From a checkpoint of a small multi-label image tagger: width 160, 195000 training examples.
Rows from block 4 of a small multi-label image tagger, named by matrix and row number. Rows with one number belong to one neuron. Each number is 128 + 32 x the weight over its row's rms, rounded and kept within 0 to 255. All counts start at 0. Numbers have three digits each.
After each neuron's rows are labels from the 100 images, of 14848, where the neuron reaches its highest value: "strongest on" is what is common among them. Only what is clearly more common there than usual is listed. The data: rosettes with rotational symmetry. In brackets: how many of the 100, against the usual share in percent.
# fc1: MLP up (model.blocks.4.mlp.fc1.weight, 320x160), inputs 0-79
# fc2: MLP down (model.blocks.4.mlp.fc2.weight, 160x320, transposed), outputs 0-79

fc1.192:070104127143159207158078109146107105119104092047116158072144149079082114092107120151086131125166117150107123168115198137134156118091118198116141107088103120079064071180113115105160160110171196108128152144158164139140153118109149091125136108
fc2.192:073146108107158175111113125156078094118147149061088180120120139089103128120149085088082112152134155163118160121107163124130117095067175166120143068129139145135117130106109106156131182137142131107165147132174116137140187163128088079136078134
strongest on: earthy (100 vs 14.1); pinwheel (86 vs 49.8); five-fold (31 vs 12.6)

fc1.181:113191152159120100093143115158088160128181112144144093134107123152156152153134157159078129160129086169117145098166136119163189173182143117157161154152131128175157121095076101143131114137063105155158160132123127099147039126156124130131136091
fc2.181:091137145135146124147163126179129160127161158117122127127134144233187088099153078159140122218066102126094152111179142103058155130139179133151189181145136102119160141118137078155129115125113098142150126104106139150095116149153127090152082100
strongest on: grey (100 vs 14.3); mirrored (78 vs 50.2); ten-fold (32 vs 12.2)

fc1.201:133150070097053110091123096122137131117134109097077176133159149116146126123122102192120145094141165095153098184110120122151147117167119147158139069137141217093130164140121127154146064155125101160170105189102088107108086139100140134090150162
fc2.201:133201105119096094111157089115191121106150123106133134166163128147145141112147127165107107106073162104127138095102098132148188111142157123122142060156135147077135168133082087131166104197102106202128085168149119122105053124108092097086180148
strongest on: three-fold (100 vs 12.1)

fc1.47:117130173172151209150110077176104136086153084104148131102139147123106147124041094141121164131172111160102143174145181145095121144090141167086130131127158129120091079210107102101148159066156171045145151103147146126150122146151168124124155103
fc2.47:102164123120168178106082146132107074179140141083118110115109125094077118172134105060127101142087138121143125106110165145139131129088174136096179125138114151153096087100078088185049132170107110090108127165197149097096148122111110099109126102
strongest on: earthy (100 vs 14.1); pinwheel (86 vs 49.8); five-fold (47 vs 12.6)

fc1.265:179132133078095102097108064148095167113119126072144173107124105041147147151105144153127134188130112137098155135138082120161112159141137140119114108091084177126144091081150127129178111075105184135187108151120107113085106155105149147115086172
fc2.265:108167110107172141154137146125160111129098165117129084140094116049114136130173178125098118137103130147144165133094167118116188170097112153082160149135158103104086197135127105183061116097132105110091029102197124157088065089135163100126159107
strongest on: pinwheel (96 vs 49.8); vivid (42 vs 14.7); three-fold (41 vs 12.1)

fc1.287:072101150100141159109130145052135111117081180160110178186106101145081105085141161186128098142155051122162163114148130126158125146159078096127123188122093097132072134176146130082160142156122168133113157128067121131151142146145084075145176106
fc2.287:111144180139134110124145110157138140147149089131176142078113118098056203159157143134092126058175110124113111178095124188145187123127119116109065170117034141104098137207116085104181159087175124144139163115211186088138095109115144136129173123
strongest on: off centre (95 vs 30.3); pinwheel (95 vs 49.8); three-fold (52 vs 12.1); order: four-fold (34 vs 12.3)

fc1.54:157078103120119096107078124148127164123130113098126156142134085184094153139018155121124039087156090146151144156125101179099076156162081132134102111160209111099108130184126120077071119171118157099079134151153099145106129151118147189114140163
fc2.54:160125125164156138156156116120170113091092135150112046116111129126141103137156134103140161165092162138138142115137142069125173090124179118121231102221147153155167177120151110150096096164117118165127124146097148111027135101132117130152140100
strongest on: three-fold (86 vs 12.1)

fc1.6:112082134140145170142100115086144082093104104116103151103125092095120103100087087152146136148086146100103131066122185114110136149076110113150150129086099098057166171127143089114166132150119176122130114162095112147131190170168179108114135093
fc2.6:093172110099175113136076189120113103159100159056076131112146119090082119123103144097040127138160158146160112160102140147086117126067151115115125115095136139137074133105165146179127154093129111138179109166129140090127189108108143088116132148
strongest on: earthy (100 vs 14.1); pinwheel (99 vs 49.8); three-fold (51 vs 12.1)

fc1.52:101124127114147188100120192148152122094092175116154121105106150083093073126088150146142154130114120133124120109143180123157169152132137138127093143101151111132156110125178196116147108074123146146134112155050168161111154143134193167153079096
fc2.52:096082068141178132122095210074146064127131115190096129151158090128079079111134173157085102169138122131117183093136142141113157095096138105103139113119106113092136118145177139166121125155139136087167137168100053131133078149155108055101148089
strongest on: three-fold (99 vs 12.1)

fc1.317:071106127101137182067144120119107110131110152138101153077095120129098153115106115098151061116108084150079140125142167126147100133152152136127134148087126166184120107156146179140163112083088128122097124169104169167200173150146181123116076075
fc2.317:067136096121136174164164195137123102177106103136112085111108118147076151120165113098120178145102154144129137144102123142143131137089168110098128175104063157137150087164111116171143126138186169140095137156169143120131110093073100105148186053
strongest on: earthy (95 vs 14.1); off centre (87 vs 30.3); mirrored (79 vs 50.2)

fc1.242:141178101115086067072112127086070124132155125125137135138141136104128117116136098123148098097170140153122121108144179144160153176168159159144097116152103106116070056080104158179103171112089068103181135132102098144129136140167130064087147115
fc2.242:096105187130110167132161100098150100098159124065109117137120174158224110077141172115080123140188185104161134105147148159098168109124109137132126120127136111156155117150080171080126179116122101110167069070121156095130085150144119141105104183
strongest on: mirrored (99 vs 50.2); off centre (83 vs 30.3); ten-fold (51 vs 12.2)

fc1.110:128070175122095123105077160168108157173146108093170122057138140146126166140135093076152181134091153104107127079103166098130097095189099174136140120076074106133145101113138187124183139091143101133128174120113126140122124121110187174104063079
fc2.110:077146129136106155126103187135153107175124111130117076088118171144085112111140127093143100118115139165216122178153176156098138114151127126123144087067157112108097051111095124181136147122112139138124149168155132108121149077110152110145160051
strongest on: mirrored (89 vs 50.2); off centre (68 vs 30.3); five-fold (45 vs 12.6); order: six-fold (33 vs 12.7)

fc1.272:132135125117141104089116157156117141095128190109125190160120102135132109079087146178057063119060071158136165118162167144092121182158145096152087120169161125131131105129100099149150151164105178120115125144126118127119102150153142165159175085
fc2.272:113153152092131106158133187120168134163142157148167082106069126145151088189138116136145135136102107137102132090147144095114190155137165102153129190109104116137121125119182133165123113102123092166068120146096115107069154142122139118116150044
strongest on: grey (97 vs 14.3); pinwheel (82 vs 49.8); three-fold (43 vs 12.1)

fc1.253:095149144131140135080137206188135149130105188149123102115054169085096102136109133117072147127140109121171125136107186142134169139163157111115118153117144125167094108101173158133144144073164116129123105137086179151124115142116184182163163089
fc2.253:114125082120132129128175180073128114100118126145103109138073116139080132113133160140083120105066124136155181066092179153133164139120130096112157119174156123083164177188142107098100105133115155114118119139119141145117104134088127142142232138
strongest on: three-fold (97 vs 12.1)

fc1.259:136145148120122197102010099121131129105129117087122147079138125087103093140120113154155127172078119143113131178130119128159171160121158149134112120115098179136157094116146121109155110137131181093118135141135105178127175130123107121123075121
fc2.259:123189104087181151126097165099144103169143150128107104101141115107029127141081149124067083122128154199120156144089147173120157111087147139095140138131132163144090140092149116178074134159105112125122122118179121124119169098095131085119147118
strongest on: earthy (99 vs 14.1); pinwheel (96 vs 49.8); three-fold (47 vs 12.1)

fc1.117:115040160137117112118096129163159148168137160134111201119097135111143131125104145152160172154156081124104102063111150074129142144152163136138156150094163167103156074156114155160145091188145183103178116191118085196128093122075190210136112115
fc2.117:142144119063145085112120144094146096091109146072133125095164151153089132125098141159093139146106168182152161174133136127123096149095183126128139111149215126127135153136117071161075104134085120131125072141147082144114119152146090140092164132
strongest on: grey (58 vs 14.3); three-fold (56 vs 12.1)

fc1.304:114127189135117120082094143104139145155190145114150133129136118156132081099170167125097130103169091124143124130156106150170074196115169127095141155100058162120135106199129125139161132109087199107153129131122040123181105144153098149085151136
fc2.304:137185145072140205134150093125087163128103130140160106109108133100105168192109116117128121091106147148079148176116177096132195107109109118142113142036132133138120192116123075114121086096075076125148172134167179122142173128142154112182128082
strongest on: off centre (100 vs 30.3); four-fold (42 vs 12.3)

fc1.1:106110146154148185140116103140113130135136076088107165115146186103061107101111117144124119129148163164123173143077201138114162139088118207077100138116139150086082086183134132130151138116162167139100164131192172110150155126157161099155142107
fc2.1:072127107115162154099116142126106115100140155095094183122150135072105093110142064066120144136093139129094155134119139131127107088070153176105131087154137165142122115101105107140133175123170097120168148130138138131134185171106081067147087142
strongest on: earthy (100 vs 14.1); pinwheel (77 vs 49.8); five-fold (35 vs 12.6)

fc1.282:185104184120116131076108052132073159161138115147129116125137110097147117132117132104164160026198096134102079146150092083148142139145142152148161155121092157159135074097139158127126120072192179082159122143176167125136126086128184205118048068
fc2.282:089093101104137120171055179118120112144105154089095107090165124102090147129078083166088122150146150117158132114148112113083104178085129097128171164151124152108166126148112130184150158166124123118124106099137066131101127142107117104153096100
strongest on: off centre (88 vs 30.3); grey (33 vs 14.3)

fc1.280:150195114139058114116144138140110172157157137144108095172104163190125127149107106161147099176132096153103133141170164124178201151129145169155092128099194097151127113077109078152104110125132088128121179157110118108130115139161110142117128120
fc2.280:101120165132142129113176123172116135119148119105138110132141155233209132069196063172118131188063124087146133132146142097093152150165165143152169131190113107130164124092117087148119126107128085122144122098110161125099073118171162136137136120
strongest on: grey (100 vs 14.3); mirrored (95 vs 50.2)

fc1.248:118110185178118129127048102091141145165167114169102143129140060121065138112185114131158102116168117177154114185135110113165119222098137075143131110152116173140128147170150125140157112115082126145193173129165102117210122142116110099146189091
fc2.248:139196144097097109199093146131157150188130133129105134143123120159044165126101146132137119116123164153175142167075128149111122153096128150099191102088134141120102107087108167159109153152146112138095145138174127163121114101105150119101153112
strongest on: pinwheel (87 vs 49.8); off centre (84 vs 30.3); three-fold (56 vs 12.1)

fc1.173:126158143074111154135085114087138122095104165082083137115159132091104105144112126201148146143133126130118116162145137080140201140163152100142101143100069159102130117111137161138154090119149131125161035161128109105062125122113092155113179108
fc2.173:116179087073179142169179138117154118167134115119139125126092049129103120134119151117135114170080099113129124094159113167079181094090172116068142115099163073119146139179172094140089140180100167130061153113176124151114134118119148173132109154
strongest on: pinwheel (99 vs 49.8); three-fold (77 vs 12.1); vivid (42 vs 14.7)

fc1.127:059179137161149152181085153134120164140075105163124095089139129113139127143149082110174087107170132177118122193129137150163131127089141107182113142067115113151115083167127108167138121117161154113138137132135129087157116121127124028134180077
fc2.127:055177129123123111146114113143088089144159073133113123104161128132079165149165140157088114109119114180211162150090139165129081128140146165094150110134111119123103155158082097135122148157084127138104163150188121143128130099092107121142166181
strongest on: pinwheel (85 vs 49.8); off centre (65 vs 30.3); pastel (43 vs 14.2); order: four-fold (31 vs 12.3)

fc1.99:125178139127109097079144083154100139148178115163120090160115131162146126133149134177092131146115082191137159112168163116163156174138170097159140169170104144179193122078101092153151111116088105148136144126104124077156045145162088151161113099
fc2.99:110132151136144118134159111180115158135166170130114139155110130190192086122164097172151119200068093136095158118171158117086163170138181124158165164157124083104174131106131083130138109129122089149150148097079133153121112172163114088155097098
strongest on: grey (100 vs 14.3); mirrored (81 vs 50.2)

fc1.158:142115181100113136078052153135136116100130141146162162098105132092102108110122133210149124165134103131130152127168162094188130186176176148074105184108084146156166080125142141129196102117123182127137139169095144126090112119146116159130085116
fc2.158:135159119081138186129087182104119125157170138106157087132107133117112124133200185111129123099101148189146137119149154172121148135045151109083159127116136147114078119115138135177054130096153106135120128106190148116144130116155123117105130094
strongest on: pinwheel (81 vs 49.8); four-fold (73 vs 12.3)

fc1.22:107109139204112082159095179101106169118126140132161124129125137107131117124092145121135133153126117152084092079111183132136136111143129113059132189074129121135137076214162145115114119084107150110096149176154097144140092172094197125108113088
fc2.22:075196143117129143191149119130100114184167107054141085062123176141105160116152127115091131098110138135180102175107109131095141120111125108124151083097116092150086097084128133163100192147091070138111089157203152096149140106120123123127170114
strongest on: earthy (99 vs 14.1); pinwheel (99 vs 49.8); five-fold (35 vs 12.6)

fc1.59:131084104133096107071146167093142164187136107126099132123069149168134117120145140137081111188133064091111149117168151132173187153146144123175102177141108142134126090132109130169118133131115154076107150152096126127119080104179148151135103150
fc2.59:118142157124101149160120142154128148172134095096143054160130143190123137116151095154132126148048132128129146172113108124090135170138174137126154153153129102107168131109159092178075118135083086137103073096113142119093118057143166118112158097
strongest on: grey (100 vs 14.3); ten-fold (34 vs 12.2)

fc1.187:099110123074095154118135160126130094129128104137157130116104142140118144101106145104120174129110142125150093095067164092165110155189097179123196101085194109114174093122086115142108111141102163165165140188092159142113114110107118065144109073
fc2.187:127043163157152046127070155122124143137126115156086135128116102149096158121106131153124102128140073110104131090083113152111156117118128111111167177190114113044140080152125101111107114213168170094075200140198091152101133124097120128133137104
strongest on: off centre (100 vs 30.3)

fc1.198:065083184079123067156096158075177108142102149163143148139107152152126082085135147163121148119153131078141082079093116136111130124180088119083148173095154070066128011172134170138144151137160131108102123136121136145106158088139110082135073105
fc2.198:093169138130127121131089112127102144117120125121181126106108125103035116125143141156121083129131159167165083160108098199150173143154137127088064145101104181111098103150129143143135121104071125109125159120177110128166084122114104111114194137
strongest on: off centre (66 vs 30.3); six-fold (50 vs 12.7)

fc1.12:071133145184138114100137125120144178124187114154100094122114097118120136133125141161098118074148142122147110201093080170128106143128133103103125149142107196130156174175130097100115104151084156123132131090150020176133110139082093101117207163
fc2.12:092157115114147177149166145130151151142117147198175084075102120123100101183153123162143149139114115114108135105150128098128221099135121129114091164051127085140100151087147107108136113084155051118101200123115205125123153115139134098152112075
strongest on: off centre (99 vs 30.3)

fc1.35:221139119150121111117121083135101153112153114165109133127148117156096138180081108126094107160128113187125133141150117124142146097115087118128098052175170107135140097115094127153099091125156094071116171146157175049112141124137183121121095094
fc2.35:095135143158118165101123086156099167146147109141126102120097127117118186089233131136141123067147089072144082123147119165132135155161136142114110152126035164115111174148116131076164145099112121121148155144154133095132087095080067141120169156
strongest on: off centre (100 vs 30.3); vivid (33 vs 14.7)